Rows from block 6 of the image encoder, named by matrix and row number. Each number is 128 + 24 x the weight over the matrix's rms, rounded and kept within 0 to 255. All counts start at 0. Numbers have three digits each.
# fc1: token-mixing MLP up (encoder.blocks.6.mixer.f.fc1.weight, 80x256), inputs 0-255
fc1.2:128128128128128117128128128128128128066128128128128128128128128128128128038128128128128101128128128128128145128128128128128041009128085128128128128128128128128128075051128058033128128083128128128128128128128128128128090029077072082128128128128128128128128128083128102128042067087128128128203128105128128128128128128128062063092128128128128095128128128128128128128128128128128084128128163128125128220255128128128128128128128128128136169128128128128128128128128126128128128128128122128128117128222128128125128128128128128156128128128128128128206177128128128128128128128128128128128128128168128128138101128128128128128106093128128142144128128128128121128128128110128128128121128128128128204128135128128128128115128128128128118128147128128122110116113128128128128128128128
fc1.3:128073078128128128103128058084128063128128128128128128128113128128128128128128128128118123128128106167116128128128125128049128128128128128128117128163128128128128091128128128128128128128128128128128128128124128128085128055128128146128128128128128128128115128069014128128128128128128199128176128158129128128034029051128128100128128178128128128128128128128041018049128128128128128230128128167185128128128104128057128128120155128128128128128192152128128128128128128128128128172181128128128128128128211128128128129128128128128128128128128128128128128128128128164128128128128128128128128128128128128081128128128164128131128128128128114128128086128074128077116128128128128149118096128128119128109099128100096128128128128128128128128091128113128128121121119128080128128128128
fc1.4:128105128057128063128117032061092038128128053055128128084128071128128087073128128128128128128128128162128100128035051041128041128128128128128128128128162128128090128044128091119128102128118128128212208128128128128128128080077128123083100128139195180128082128128128128128128128128128128128158170160128128128128128128128128128128128128128131152163128128128128128128128128128128128128177128181148128143121128128128128128128128128218189128131128128128161064105128096128128128172221182135150125128126128128128128128109177128128194183128128067128128128081128128128119128154128167150128109128128128128070128128128128114146150128128128128128074075070057128128076075128128128128128128128070128128080065091039128128128128128128128128128060070128064128080128076128128128128128128
fc1.5:128128128128128128128128128128081128128128128128128128128128128128128128128128128128128128128128100128128128128128089128128128150128149092128128128128128128175111128128128128197128128128128143128146128149128128128128128128128185123128144128128128128146128128128128082128128128127108128128192128128178159128128128128128128089128125128149128128128182128128147128061128128128128128128128128128128128128128112128128128128128128128128117128128133128128043128128128128128128070128128083128128128128128128128128122128128128128075128128128128128128128051128128139128128128128084062072128128128128128128128142128127128128128128128128128128128128128128128128128128128128128128128128128128110128128128128128124128128128128128115128128128128128128128128128128128143128073080128128
fc1.6:089121093101110128102128140128128128128128095128128128089128120128128138171128128128111119128137128092128128128128128128146128128128128128128128085128092128128128128156128136161128151128128128108128128128128149182213150163192160128128128128078128128128180146193182231207178189128128120128128112128097185193209220208168128158128183113128128128128128165182213187196171128129128128128128128128105154214201229144193147173122105128128136128134128128127173161128151128128064128088128128128128165167195162165128128097128128090107128136128083125128166146128128128128128128128118100128113128128128114128128128128121128128128090128140128128128128128128128128128128128128105128128128128128128128128128128122128128128128101094089092040086123128128128130128128128126156082064080049
fc1.7:128128085048081128128084128052087095128089091128088105128128102092082128077128096128128115128128128150128128128128128128128091121128112128127104128128128128128128065128068097086128132128128119128128128106128106062098128047128128136128128134128128173128128128128079128128128128128128128128128128146128068086102128057128091128151128128128128128128162128128128075052053128128128128128143128143163128128128128128128128061128128128128128128178128128128128074128128065128128103128128128128128144106128125081128128096128128148128162128128152128128123097064128128123128128107138128128128128129128128128128128119147128128114135128128128145128107079128127061128121128128128128141128128128119128090128104087081069093128128128109128115094106098113082128128107115081128128119112112
fc1.8:128128128090128099128128128122110128128128128128128128128128128128128128101088118128128128128128118128155128128058128128128128128113128128128106128128128128147128128128128090128128128128128128128128128173185128128128128128128128128128090128128178212180176128128128052128128128128128135128128128204188128128095120128128128069128128128128128128234128172128110128128128120128102128128128128128128128128210128128128128128115128128128128140128128128128128128128128128128119089128128128128128128065128128128128128128109128128143220128128083060036128128128128128128128128128128187128063128128128128128128021128128128128128142148128128128128128109128128128128115119128128128128128086077043128107062036128128128097122128128128128128058092071128128128128092108128128128128128128
fc1.9:128128128128128114090128128112075065128128128128128128128128128128128128048069076043128047128128128092106128128128106128128027128128128128128128128128128128128128128128128128082128095094128128120153128128128128128128128047103128128128128128128128128137128128128106128128128068083128094128180124151128128128128128062128128069086119128128128130191128128128128128128128128128128128128128128128176128128128128128128128128128128140146136128128128135128128131128123128078128128155208128128128128128128222128128066128128128130160177128128128128128128141128077128128128086128128124128104128110128128145128128128108089128128128108128128128128128128128128128076105109128128128128125128128128112128095084128079128128092091128128126128128128128134082128128128128128084128128093135
fc1.10:131128128135127128142128128080128128128128128127162128119128128128128128128128100132128128128128128128128128128128128128128140128128128128117128110128128128128128128128128128128128154122116122128128128160193142128128112128122128128128128128128116128128128165128119089090099128128097071128128128128128102128128092016078128057128128128128128128128128128128128091068107128128128128115128128128128128128134128115128128128128103128128128128128128124128128077074082096128128128128089105128128128128128128128128084128128128128107078079158156128128128161128128128128128121128108128128128128128128128146147128178128128157128128123128128128128138128128156128128128176128128128128107128128144153143128128128128128170167128128128128161128128155128147128115128128128138140128128128
fc1.11:082128128128128128128133091128128128108128066128128128128128158128128128114128128154128128096109128123164128128166128129128095128128120128128092117128128128128128128128142128128128128120128111128128128128128128128128128128151128126128092094128128128192128128157128128128128128128128128128128117128128128128128128128147128128128128128128128128117128128128128128128128128128128128128128128128128116128128128128128144128128128128128128128128128128128128121182128128128128128128128161128128128128128128128128095128128211143128128129128118128128100128087128128128128253128128128128103128128128128058128128128128128198172171163128076128128128128128128128128128173202174217128128128128111110128064128060084178128205128171128128128075128128105128128128128128128190128128117128
fc1.12:082128128132128128111128128128134128128128099128076156082128128104128128128128143128128149136134128128128128084128128153128128164128128128143124128128128071128128183159141128171128141133128101128124128128128128128128151169128128176128131128128128085128128128128184128254219216128135128128128128128076128128128128255128235227128128128128128128128046128128097128128128228128215128128170128128128128035128128128128128128240128159138128095128052077128128077128128128193153128128128128128128128073128027119152131128128159128128128170111128128114071128128128128128150128132128128128118165128128128128128128128128128125143128128128075138133149114128128128128126128128128083128128128128128128156128144128128128128134128128128128128100128128145132080128128128128128072128082091
fc1.13:128085128128128170158124128117128128128128106078128091128128128128149181128128128128128110108122059135128128128128107128128128128128128128128128128128128118128128106128128128128128128159128047128128128195128128088128128128128128128128128128114122189178183156103128107085129053128128128128128128128128128128078128152128128105047020128128077142128128128069128128128128109128128128128065068080128175094036128128123128090062129128107101108086160146128128128128128128054128128128128092136118128128128128128128128128128098128079128128122126055036034128128128174128128128124161128091075057066128128128128128128164128128143189207128128111085128128128128128128128161128184203176128034053083128128128128128128168128172186184128105128065091072128128128128121116128128128125128086
fc1.14:128128128128128128078079089128054128128094128128128128128079114128128128075084126128128128075128128128128128128128097128128023053128128128128128128105128128128128128128128128063128128128120128128162128128128128128066128128059090128141128128128128128128128128128128115128128128128128131128128159169128128119128077128058128128128175128128127128149128128128119109128128128128128146169128128200128128128128128128128128128128158128152133128128128128128128128128128128128128109139168128128128128128128199128128070128128128128128128128128128128128128128128128128128128128128128128128128128111132128128128128128128128128128128128128128128128128145089128128128073128128128128128128128128128128128128128128128128128128100128128128101128128128087128128128128128128082128128128128
fc1.15:128128128128128128128128128128128128128109115107128124128128128128128128098128128128154128128128092128128128128114128128109110117128128128128128128128105128119128128128128128128128128128128086128133172137128128106113156161128089085128128128136128128206128128128131095128106128085128128128128157128128079105103128128128128128128128128102100135157128128097083128128128128128060128128085128128128128083128128128128128128128060128128128128128128128128128128128128128128128128079128128128112128128110128128128128091128128128128128128128120101128087128128128128106128128168128128128073071128057128128128128075128172141163128196128128102128069128093128128128145128177183204128128067128128128128128128082101156128162208168128128089092128111087128128109128128128128128128128128
fc1.16:128070074128128128128169165128128128128092128128128128104082120128128208179109134128183128128128049099128128128128147174128113103128128128128128067128051043128054128157128128128128128128102128116128052128035128067128128128128128121128128128118128128128058128128128128128130128150128128128093071020063128128128128128128128128128128034128063096128128128128128128128128128128128128128128128128128128000128102117128128128128128128128128093076128017000008128128128128060128128020034088072085128128128058128128128128128128100030042128093090060128032128128128138128128128082128128128133129106128128128128160199167149128128128113128128128128128128128128145195128130128128128110128124128128128128128128128176159172128128128106069128128128128128128154128147128128128170128128085
fc1.17:128128128128128128126128128128128128128128169157128128128128128128128128128128159128128128128162128128128128128128100128128128128128128158172128128178128128128128128128128146128209128128128174128140128128164147128149186128128215128128128128089138128128128128128128153128128243255218128128078128128074128128128129128128128128128128128128128128128044128128128128128128224199159128128128128128128128128109128128128128128128128128128128074093128128128128128100128128154128128108128128128128128128149150128103128128095128136128128128098128128158150128128130128128128128128128128128128128129128176128128128128128156128177143128128102116128128128128128128128128128128128128128128128128128128128128128128128128128128128128128138128128128128128128128128128128128160128128128171
fc1.18:128128128128095128128159089128128128128128128104128107128128128128128128128128128128128074128128128121128153128128128021128128128128064102128128128126128128148128128128128128128128128128128128128128128128128124128128128128128114128132128128128128191176148128128128128075128128128161128149195128128154128128128128128128128101091128173128128128128191128128128048128128128134112146128128128128128128128128128128128128128088104164128187128128128144128128128128128128128128069128236155128114128128128157128128128128128128113128128165128128128128109128128128149128157128128148128128128128128068128059043128128128128128128130128128128090128054128128128128128128128150128128134128085073128128128128015030128128128128128128135095128036043044128128128058045076128128128049128128
fc1.19:128128136128128095128128075128108102128087128063128121128128128088149087090094128128128093128128128160173169155128128128128075128095128158132100160222128128181128128102128136128128128128128128128217128128128128110128128128128128128148117062128128229185128128091128128145128128169136128128128128128140095112090128151128128158128160128128128151128176128128111060121128128128128128128128128190128128128122128128110128128128128128128134115128128128128128119128128084128128128142139128128128128128128149128128128128128128147128128144103109128041128128128128128165128128135128128128128103128113128128128128128128128159175154128128087128128128128128128128128128128128128128128128077128128094091128128091128128128128128128096128128082057063080073128106128098128072128128094128
fc1.20:128128128128128128128128106128128128128128128128128128091128128128128128128128128128128111086105078128128128144128128163128128128128147128128128128180151128144128128172128128128128128138128128144128128128128128128175137214128128128128128141128182128128128128193128194128202157128116135128129128128128128128140128128236174142128128139128128128140128128128111128128135128128128128088128122128128128128128128128128128128128128128128128128128128128128128128128128128128128128128128128128149128164128075128128128185128128109107128128128128128128141138128128128128169128128128128128128106102128095128128128128128128128154128128128066128128128110128128128104128128170128128128128091096094114128128128083128128128172128128128128040071092084083098128128128128128128097072128065
fc1.21:072128128128128076128128128128128128120128128128128128128128078128128128104128128128116128128117128128057128108128128128128128128128125128128128080062128128068044128128128128128128093128083128098057128128043128107128153128141088128128128128128128040086128128128127128120128128128128128128113128128128070128128128076112058128086118109128079128128080128128158128128102128094128043128152128128128133128128128128128128128128051031128128128068128128128128128128192141128128128128128120128128128128147128128128128128128031128128128127128092128145128128222128128128128128128128128128128128128128128222192128196128128122128128128128128128128128128128200175212128128128100128128128128128128162128128202174128128128128128128128128122128128128165128128128128128128128128128087128
fc1.22:097128117096097128101128128080106128130128128128128128128128128128101095128098115128128128128128126158122128128128128044128128128161128128122115130149132128128128128128128103128128128128128106128193169128128128128089128128128128181128128128128199128128128129128128128128121128157128128128133128128128128128128128128128128128128128132128128128131128099128128128128128128128108128128170128163128128128128128128128128128128120139097136128149128128100128128128128128128128128128128128128128128128102128149157128128128128142128128128128095128128090128128128128128128128128128128128128128128128128128100128128128128128128128128128128128128128128082128128063128128128128128065128128128128128067128128078078082128076069128128128128128060128128128128057128128128128128128128122
fc1.23:074063090072128128128144128128128128096106128087072128128128128128114128128080128102128128128118128161128128128107128128128128128128128128128110128128128087128128128128128128128128151134128119128128128128128129128105068128085128128128128128128149128128128128128128128128128128169128192128128128128128128054095128128128128128128135128128128128128128128128128128128128128128128128128172128144187128071128128128123128128128177177128128128128128135128128128128128128128128128128128128128128128150128128128093128128111128160128128128128128128128150128062128128128128128155167128128128164128128128128128128128118128153128128170128111128128128103128115128128128128128128166128106089115128128128128128128128102128128104128099128095091108128099128128128126117117128128092097080
fc1.24:068128082128128128167128128193181128128128128149128128082128128147180128215180128128162128128128128081091128128131128181128198128128128128128128128128128060128128128128128159128128128128128128128128111128128128128128163128128128128116128128129128097128128128215137149193194128128072042128128128128128128128153155128197148128128061093128128097128128128128128128128131173128128062128128147128128128128128128128128128128128091075065139128128084034014128060128128107128128128088128128128128128048014128128122128128136128128128128099128128052128128086128128128116128128128127128128128128128081128128128128128128128122128128128128128128128138124128128128133128128128128128128128128177128128128128128128128128128128128128128128128128128128128199172128128128128189128100128128
fc1.25:065128128128128128135161182179128128128128128128073128066082128128128153128166128151171128128128066128092128128128148128128128128128128128118128112086128128128128128181128128128128128128128128128068128128128128092128137128131128128101128128135128082105128128128128162128153128129067048116128128128128090128085128128128128128128058067084070128128082042128128140128128128128128128128097097128128061128128128093128128128128128128017128091080128128023000128131128128073128128128128128128088100128128128128128128128128061035128128076128128128128079128128128128178128128128128084128128128137128128198128194209188128086058128128113128128128190182216205198196128128128128077088128128172128128128190203128145128128128128128086128128128128128128191128128128128128128128128070128
fc1.26:128111128087099079128128128128128113128128068121068128090097128139160150167128128128128128128113113128128128128128145128144128128128128096088073087128128090128128171167149131128128128128128082128103128128128128183211160159180115130124128128074128128128178128198189229197128174134128128115128128131128165189210238240175128128128128060128128111128128129130177128128184128128102128128117128128128116128128128167207178178128080128128128128128128128091119148204160128128128128058098128128113128128156126163178151128128128128128128128104128128194139134175128160155128128128128094128114128128128128128136128128176128128128095101116076128128128143128128128128172128128128128079120128128129128170128128128128128128128128128128100045128128128128128128128144128128141128067079046
fc1.27:075084128128128145143128128128128128128128128128072128128128128128128128128132128128184147128128041128128128072128152170128128128128151128128103061078072048128060128192128128128113128128128128101128059128071128128128128128135155128128128124128079128128054128128128128128128128128128128128070052042128057058128128128092128128128128128128060128128062128128128128128100128128128036128071073128087128128128128128128128128128128010128053128128128128053128128128128128084128128000036089128105128128128090152128128128122128128038047072128128128128117128128128128112128042128088077086128128128160158128128128128128128086090115128128128128128192191205201128128137128156128128128128128128128128195128184128128128128128128128128128128132128128128128128128128128163128142128128126
fc1.28:128154171128128128128128128128128128127128157128128128128128128128110128150128128128127128128128128118128128128104119128128122128128128128128128128128128128119132128128128128147128128128142128128178128187128128128223128128071128128128128128128128128128128128128128128089128128128128146128073128140128128128128098128128128108128128133128128128128170128128128043128151128128128128128128128128211219128128128128128126128128128128128153128128128128128128128128128128115128128128128152145128128128128128128128128128128128128128128128128128128128072128128128128128067128128128128081128128146126128128128141128108141128128128128128128128128128128128128128128128128128128128128069128128128150128128128147128137160165128128128128128128128128128104155121128128128128141128128128
fc1.29:128128128118128128118128073128101130129113130128128128128128128128128128128128124128151128149122128128128128128115128128167128128150132128128133110128156128128128128094128128128128128163148123106162128128128128128128128128128128128128128128128123190128128118077076128128128092128128128110097141128128128128058094128095128128128128128128068128154128112045060106108128128124110128128098128128128128128033000083128128128067128115128128128128128128128128035128155128057128128128115128128128140089128128128128128128128128128128128090139128092128059128069128128120128128128128155128129126113128128128128128128141128128128128128128138128128125100111125128128128128128160128128123128132112128097127135128152128128128160128128107128128128125128128145128146132128097128128125108
fc1.30:108128128128128128128137128128128128128128130128128128128118128128136088113128090128128128128166128128128128128128128128128075128128128128128128128114135106128128128046128051079122085128128128128128128072128128055043128051096128128128128128128128128128128128128128128128128128128128096128128128128139128128128128080128076077059128128128160154167128128128170128128094128128073096128128173128135140128128140128128128128126128128164128168128128128128155128128128128128115128179128128128128128128128150128128128128128128128128169128154128128128202157128128128127146128128128128128146129118128128127132118128128128162149138128204136128132128128128128128128128128132128166128128128128128112193128128156128128128151169141128128141128128128128128128128128128128128128128128173
fc1.31:097128114128113090128128128128110128100088071126128128128115145159128128128128128128082108128130123128122144128128128128128128103128122096128088100082128128128128128128128128128097094090100128112119128128096128159165128128132112128128128128128128128128128163146164177128128128134124128128128128128128145197128189128128128128113176128128128128128140178170186200128167105128128128128128128128104190232200207177211173187128128128108128165115090155128188193255184186128128125128153128136128161174215199128201183145128140128128128128128128128128166128198213172189128128128111128128113128128128152128140128209200128128154117128137087128128128128175131128128128128128128116128128126131141128174128128128128128128111129128121119041093126128130128128121128128137153128128128066
fc1.32:128128128128143128147181198128128128128128128128128148128128128155158128143128079128128128128128128128128153128128159128071128128128128102128128128128128128128128128128128128128128128076128128128128110128128128087128065075128060128128108128128128128128128156128128128128009128128128101128128128128128166151172128099128086128128128128128128128192128128128128128138128128137128128128128128128128128128128128128128128128128079128128128128173130128128128128128128128128130128128191128128128128133128128128128139128166128128128128128128128128097128070128111128128128128163128128182153128128128128071128128128182181128128128128214128128128128128128128128128128179177128173128128153143128128159107105128128205168181128150175128128128128128156133123160136168128221159128131128
fc1.33:076128128128128128128138128128128103128128128128128110097103088128097069087128128128128128128128128128098099084089128098128085136121148128153112128128128128128115128128071128128128128128147128078128128096131128099088080102128128128153128128113078128128087111077128077128128128181183189128128128110078099128104064128128128089128194183128063108156128128128083094128128128128128128128128135128128128128128128137128128095128128128128128128128128128177128128128128128128128128128128128128127186158128176128128128144128145128128128128128128128128128128128128128155104128128128128128128138128128128128128128128128128128128128099128128172174128128140128083128128128128132128128128128128128146128128104128128128128145128128098084128128110128128128128098101145128112128086086102
fc1.34:128128102058084117094094058060071085128128110108092128086110097078128085128093101128128128128128088149128128128128128128128128128128128128106128128128128128065128092128128128128128128139128128128141128128105128060128128072066128179128128128148110128128128128128076041128105128176128128128074155128128069128084128086128128128128128128128128128145128128128128128128104128128128128211128071128185113128058128128049058128128168128160128128160178128128128057011087128047128128165142120146153128128128128027128058073084128128128128128128128128128097128038128128067128128101128128076128128128135115128128128128128128128128128151128128128128113098108142128118128124111128128128128128128128127064093103116128059128128128128128079125109128085105128106117113110081074128128109128
fc1.35:080094091128128128128140184128128128128087128071128128128128128128128128128128128128034128073128128071128079128128128128128081023128128045058128128128128128067128128139128128044128052028060128128128128128089128128128128050128028003128034128128109128128128097128128128128128032045128057128128117128119128140128128128059036052083128128079128128128156128107105092128128128128032128128128128128151159128138128081077128094128128128120128192128128146179128128128128128128128128150128128128128128186227128128088128128128128105152128128128128128128209154138113128128102128107128121128128128128189128168128128189128128103128128128128128128128164140128128128128128128128128120128135128128128128128128128128128128128128128128128128128128128153128128128128128128128128128128128128
fc1.36:100100128128128128115128118120121128128128077128091128077128128130128128128128128128095125128128121128111128130128106128128128131128128128128092136128128100128128128128079128128128128128128085128129128128128090128128128128128128128128146128082128093128128128128128128128150157128164151128128128128128128128128128128144136128170128135128128128128086107128128128128172121128128128121128180133120128156152128128245190158128128128105128178128108148128128126215206210128128091128128128173155163165179167172202217128128128128078128128136128133128128179212128193207128128059082128128118128128128165128174128128128128128128070065115086143128128128128156128128135102066128128079114128128131119128128178138128128117075094077087092051098111128128129140114128128126124085059075055
fc1.37:128136135128128128128128164128128128128128128128128153128142128128130128128139128128128128128128128149128130171112095138128108128128128128128128151128144128128128128128128128128128128128098089143128128128128128128128074128071068128128128116128128129128128128128128128128128128128080128128128103143128128128193177154128128128096036073084128128128128128128128128128128128128128128128128128128128085128128128128128128202148128128128128128128128128128128128128128099128128128128128128128128128128090128128128128128128128128128128128128128128128128128195128128128157128128128128128128128129128128128128128199128136128128128128128090128128128128128128194128128128128128128128128128128106128128178128128128128128128128102128102128128128128137128154128130141128128128128128100
fc1.38:123128128128128178128128128128128128128128128128128123147128128160128128126119092128128128128128128128113128119128128128128128128128128128137128128128128128089128128118128128128124128126128128128128128128101128128128128128128069128140128128128128128116128128128128128128128128128128128128128128128128060128128128128128128097128128175128128128128128068128128128128138128128128128142128128128128128128154128128119128128128128128126128128128128128128128128128157100128128128154171163128128128128103128128128128128128082128128128128128128128128169128104128128113128099128128128149128165128128165128128128128138128128128128128128128128150128187128128128128128128128128128139145192148128128128128128128128128128165128128128128164128166128128128128128128186128128128128128128
fc1.39:110128128128128128128130116135128128128111128106128128128097088112128128120148128128128121128128128128128128128128128106144128128128128112128128128128128128106128128128128128128133128128128128128128128128128128136128128128128128128128128128128128128128128108137128128128180128128128128128088128058128128128128128128128163162141128105128121110133128128128128128128128128128128113089092128091128128059128107128128128128128091082128128128128128128128128115128128128128128128128128128128128128128128098128128056128128128128128128128107116128128128128128089128128128128158128143128128128128099128152128128128128122128128139155128128128128150128128128128128128128144128157128087128128128128128128128128128128128128128128128128128128128128128094128128128128128128128082128128
fc1.40:128128128084096083128128128128128069080128128146128128082095084102128128128128128067128086128128084128078095100089102128128102128128128128113128077118128128060128128128128128128128128128128114128128128128128128118128128128128088128128128109116128088106128128128089128128128128110134128093128128128128128128128140151128089128128128148128134128128128128128128128147128128128128128128128128128128123128057128173128128128128128128165128128128128128128128128091128128085128176177128172128101128128128128128128128128164150187128169160143100128128128128128059128142128128128128128128128138090128128128084128128128167128125128128128128128128128128128128128128128128154129134145128111128128187128134128128084117128128128168128128168128128128128119128128128128128149128128128164
fc1.41:128128128128128128128128128088128128128084128111090128128118128128128128128128128169128128128128085128128128128089128128128133128128128128128128093128128128128132128133128128128128128128140128128123128072128130128128155128179128128128128128128146122100128121139128128128146128128128128128128128128054128128128128128180128156139134128128128128128030128128128128128128128144128128128141128128108128128128128119128128117128128132137136128128128128128128097051128118128128128128110169128128128128043128106089128128128128128128128128128123128128128128039128128128128128165128128109128135128128128064049128055069128120128147128128073128128128106128067128128128128128128128128128128082078090128128111128116128128128131123120082118128153128128128128134128130128128128128128107
fc1.42:066128128128128093128120128128128128128132126128128128128128100097128128128128128128128128130128128095128128074128106128128128128187128136128128093128128128128128120128128128128128178128162128128128128076117128128128071128128211199128210154078128069128128128128061128152134166225197195128101128040024128116128076128128128124216221181128128128128128128128128128128146103128128128142128128121128071128182128128128128115128130128128152128128128116128128128128128128128128128128108128143158157159128162128128128128128137138128128128134128128128128128128128128128071128128128128128128128128128128128168128128055128128117128103128128128128128128128128128070065128128123112103128123128128128128128128128043082128128107093102128128128128105128128128128121126102124128128128128
fc1.43:128128128128128078145117091128178128175128147128073128128128093128128128128128128128145139128128128128128112090126073128117128128164150137128137128128128128128128150128128166128150128128187132128128128128128128128128128128128184128196128128128128153128128128128128151128128128128128128128128128108128128128128128128150128131134148128128128128128128128128128163128128128128165128128128082134128128128128128169128128128128177117128128081128128067128128128128128128128128128128128128128128075095128128128128128128128123128128083128128128128117128128103115128128128128128128128128128128128128128128150128096128128128128128143128088128090128128128150111128128128128128128128128128128128115128128128128128079128114128128122128128128128128128128128088128111128128128091128108
fc1.44:128128079128121128101128128128128155094088128128058128128128128128128128128128138147128123128128128128128102128099128128128128178106080128128128128128128069128128128128128128128128128118133128128128112128128128128128128175128128128128116156128156128128128128128128128128128128143128128143128128128097065128128128128128128128128128128152128128206128128128096109128128128186113128128128128128128128075128128128128128128096128128120142128128128128082128116128128128128090128128128128121128056035075128128128038120128200128138128128128128128046128128128128128128128198128148162128128128128039076067047128128128211128163152128128052128128128080128024128128128199224128168151128128128128128082128019066085128181185128155128128128067141128082077128117131128147191128128128128
fc1.45:128132128085096082128128062128110126128139128128128128128128082132127128128128128128127128128128128122128128088127147128128128128128128128128128103128128128128128128128123128159128128128128128128134128128128128128089128128128128189194128128128115128128066073128128128128128128128128128128128127080029084128112100128128128172195128143128128093128080147128128074128128128128128128192128128128128128128128086128128128133128128172165128128137128128128128128128089128188206128128169101140128128150128128096089069128138128128128128128124165157143156128128039128128128161128145158125094128145128128128117128128062128128128128128128128128128128128128128128111062127076128128128071128079128128128128128128128079128128042128128087163139128128128088128128128128128053128128128128
fc1.46:128084089128128128031128128128113128128128128128128128128128128128059128115128128128128128128128065128128128128128128107128128079128119128128128128128128128070128128128121120128128128087128128128128128128014104069128128128125128128128128128128128128128128128095128196128128128143128128128062128128128007128128128128128128128128144128128128128128010025128128128128128128152162128128128128128128128128128128128128196128128128128128128128128128128128128128133128128128128128128134128128128128128101128128128145103128080060128064118128128037128128128128128128128128128128128128128128128128128128128128128078063051128128069128157086128128128128128128128128087128084128128110128128128128128156086128128128128093070128128113069099128128139128128128128128128128128128091128128
fc1.47:128128128128128128128128128117128128128128128128128128128128128128106128128128128128128128128103133128103128128128128128128128128140128128120128128128128166128159128128128128140128128128124128121128128142162128128102128128083128128128128128128128149128128128128128087128060128128128128128128111103128128128128128128128128128128148186128128128128128128101095128128168128128169128128128128125165128128128128128128060085128128144128103128122128101128128088128128128128128140128128128128128128128110128128128035128128159128111128128128149128128128128128085112119128128128128128128128128165128128128128120128091128128128128128108128135128173128128128128128128143128128128128128128128128161128128128086128128128110128128126128128128128128128083128128128096050090128128128128
fc1.48:128113128128128128160130128128128128128128128128128128128128128128128128128128128128164186129128128128117128128128128126128128128128128128128093135128128128128128071128131128072128128128137134128077103128128128090128110162128128011128128132150128091128128128128128098128062128128033047128126132128191128128128128128087128128045128080102128128128128128128128128051128128104046128128065128070128128128128128128128128128128128128128101128128128155128128128128112128128128092128117116128091128128128128128128108128128128116128140128149128128128128128128128128128128128124128151069118128128128128128128128161128123128113128128169107137128128128168161128128138127198173215128148128128128123153128166128139128128128128128128128082093125111128183128128144128128128128128128107
fc1.49:084086128104087128128128128128128128128085094096068128128128120128128128133129128128128128128141088139112128128097128128088128128128128110128096108128128128128077079069128128145128128156128128128128128128128100128128128128128128113128128146128128163128128128128128128116128128124128128128128128128128128128109128161137128128067021128128128180128128128128128128128128128128107085128128107128128128069041128128128139131128088128128128128128145128128013128128128082128128128128136128134133126057128128128130128128128191128128128131143120064019128128128128128156191204200173128158100129055128065128128131128181199192188128177128055142128078058128128075128145128188190128128128081108128127128128128128115128128186217128128128098082152128128128128128128128205128128128128117
fc1.50:077128102072128128128128128128128128128128128087066128128122152128128141080079128128155128088080128128105135128128128128133128128100128128090128135123128128128128128128128128128128128128128117128148202128128177128128128130128139128128128128128128185182212128128116128128128128128121128128128128128128128144128100128104128128128128120115128128122128128093128128128111128128128128128173128161128128128128128128128128135204128128148123128128128128128128128158113128128161128128128126128170128128148128159128136179128160180128186127128128128128128213128128147128128128128128118128128128154128128128128128128128128128204128128098115128128128128128207128128128177128128171128128112128129110149128128088128128128128128128128128044102128128128128128126124128128113158128136052
fc1.51:113128106128128128128064128128128128122127133125128128128128128128128128128128121128128109121109105128128090128128128128128128128128118117128133128128128118128128128128128128100128086128128128128128128128113128103128128128128128128128128128128069128095068128128128196128128128149134134128128095093037128075094128128128125165128128128128128128128054128057128140137139128128128128128128128128128128128128128117128128128161128160147128075128128109128128128128128125128128128128128128128128099128128128128100128128128128150128128128128102111128128128128069128128061128124145128128128128128163128128128128128064128128128112128128128128128128128128128128106128128099117128115128128128128128128128128128128085128090128128128108128114128128128128128128128128128128128128103136
fc1.52:128098128128094121128121157128128128128128128089128128128128128128128142128189128128128128128118128128128128128183128128128177128135128070128128125128128128128128073128128128128128128128128091123128128128128128128128128140063128128030128093128128139128128128146151128128128128128078089128128128128193128191128128128098128016053128128104155128128128128128128128128082128068128128128128128128128129128128128090128128155079128128126128128125128128045128128128029036049128094128128149128128128114128128128128107128128128128128128140164128128128128111128106170171157158128128128128128128128101076128136152128150147128127157128143128168150142128128128182128128132128128128128128128128128128128128128128128128156128128157128128128128128128128189128128128128138128128128128116
fc1.53:128144128128128128128128128073124163128128128128116128128128100098128128128128128128130145128142128128095128137095128128128136128128144156128128128128110128092128128128096128127128128128128111128128128128128128128128105128154169128073128128084128128128128128108128128128128128164128128128128128128128128124128155166172128128120111122128128128091128128088128150128128128084128128128128101128105128128128103121183128128128128072128079128128128128128128128128128184128128128128095098124128128128128101098128165128128128128069128128128130128128092128128128128128128128128079128090128128128128128198166128128128074128125082128128128128128128154197128128127128128115120106098077128128128188181184128128099128128134128128090128128151128123128128128128128092128128128134128128
fc1.54:128128128128111128128128128128132135128128139122128128128167128128128128128128128128154128128127101128127128128143145128128128173128128128128128128145128128128128128128128128128128147175128143120128128128159128128128128128128128111128128128128128128128128128072128128131128128128147122128128128128128128046128037078128128128128128128128128128140134128128128128128128128140128128128128128134128128073128064128164128128128128095128128128128128148128128128128128128128128128113128128128154139182128128099128128128128098128128128086128128128128070145067128128176128077093128099054087106128128118119139128128128128128128106123128128128128137128128128147128128128128128128102128128128128128128134128128128128128107128128089128128128128128128128128128128128128129128128128128
fc1.55:128128091056128088083128128128128128128091128128128091059128128128128128128128128128128092100128128128128128064128095128037128089131128128128128120128128128128084085045037083111126128128128117126128128093128128095073128073093128128148160139128128213145128128106128128097128128137128182128128180203128128128128128128128128128128128173128110164231128128128128128128128128158163128128128139184196158128128128123100128061128128171128186174189128128128128128128128128128092128128128128128128128128128128128128128128128128128185179158128123128147128056128128128128128128128128128124128128128128108081128128087128128123128128128130128128128128128069128068128115134128128128128128074079079128078128041128063074080128057128079128128091128128092043056079072088059040128088128128
fc1.56:080091096061066128087128128128128108128128128128073128064128128088102131128128128132128101128122128119095128128128128074107084128128128095128081128128128128128128128128113128128128161154128128128128128128128128128128121128176128128128128128162203191128128128160128128128156123177121128130128192128128128101128128128148128128128128171128128128214128128128128128133128128128128151128128144198174128128128128128106128128112128128128128128128128128128128128128128095128128128157128163128128128097117128128128128133151201182128218176128116128090127128128128128128128170159128128128107128128128085128114115128128128147128169147128074136128107110091096128081128128128128128128128080128086116100128061128128128106122141128128128090074128090086085128128128128128102128128108108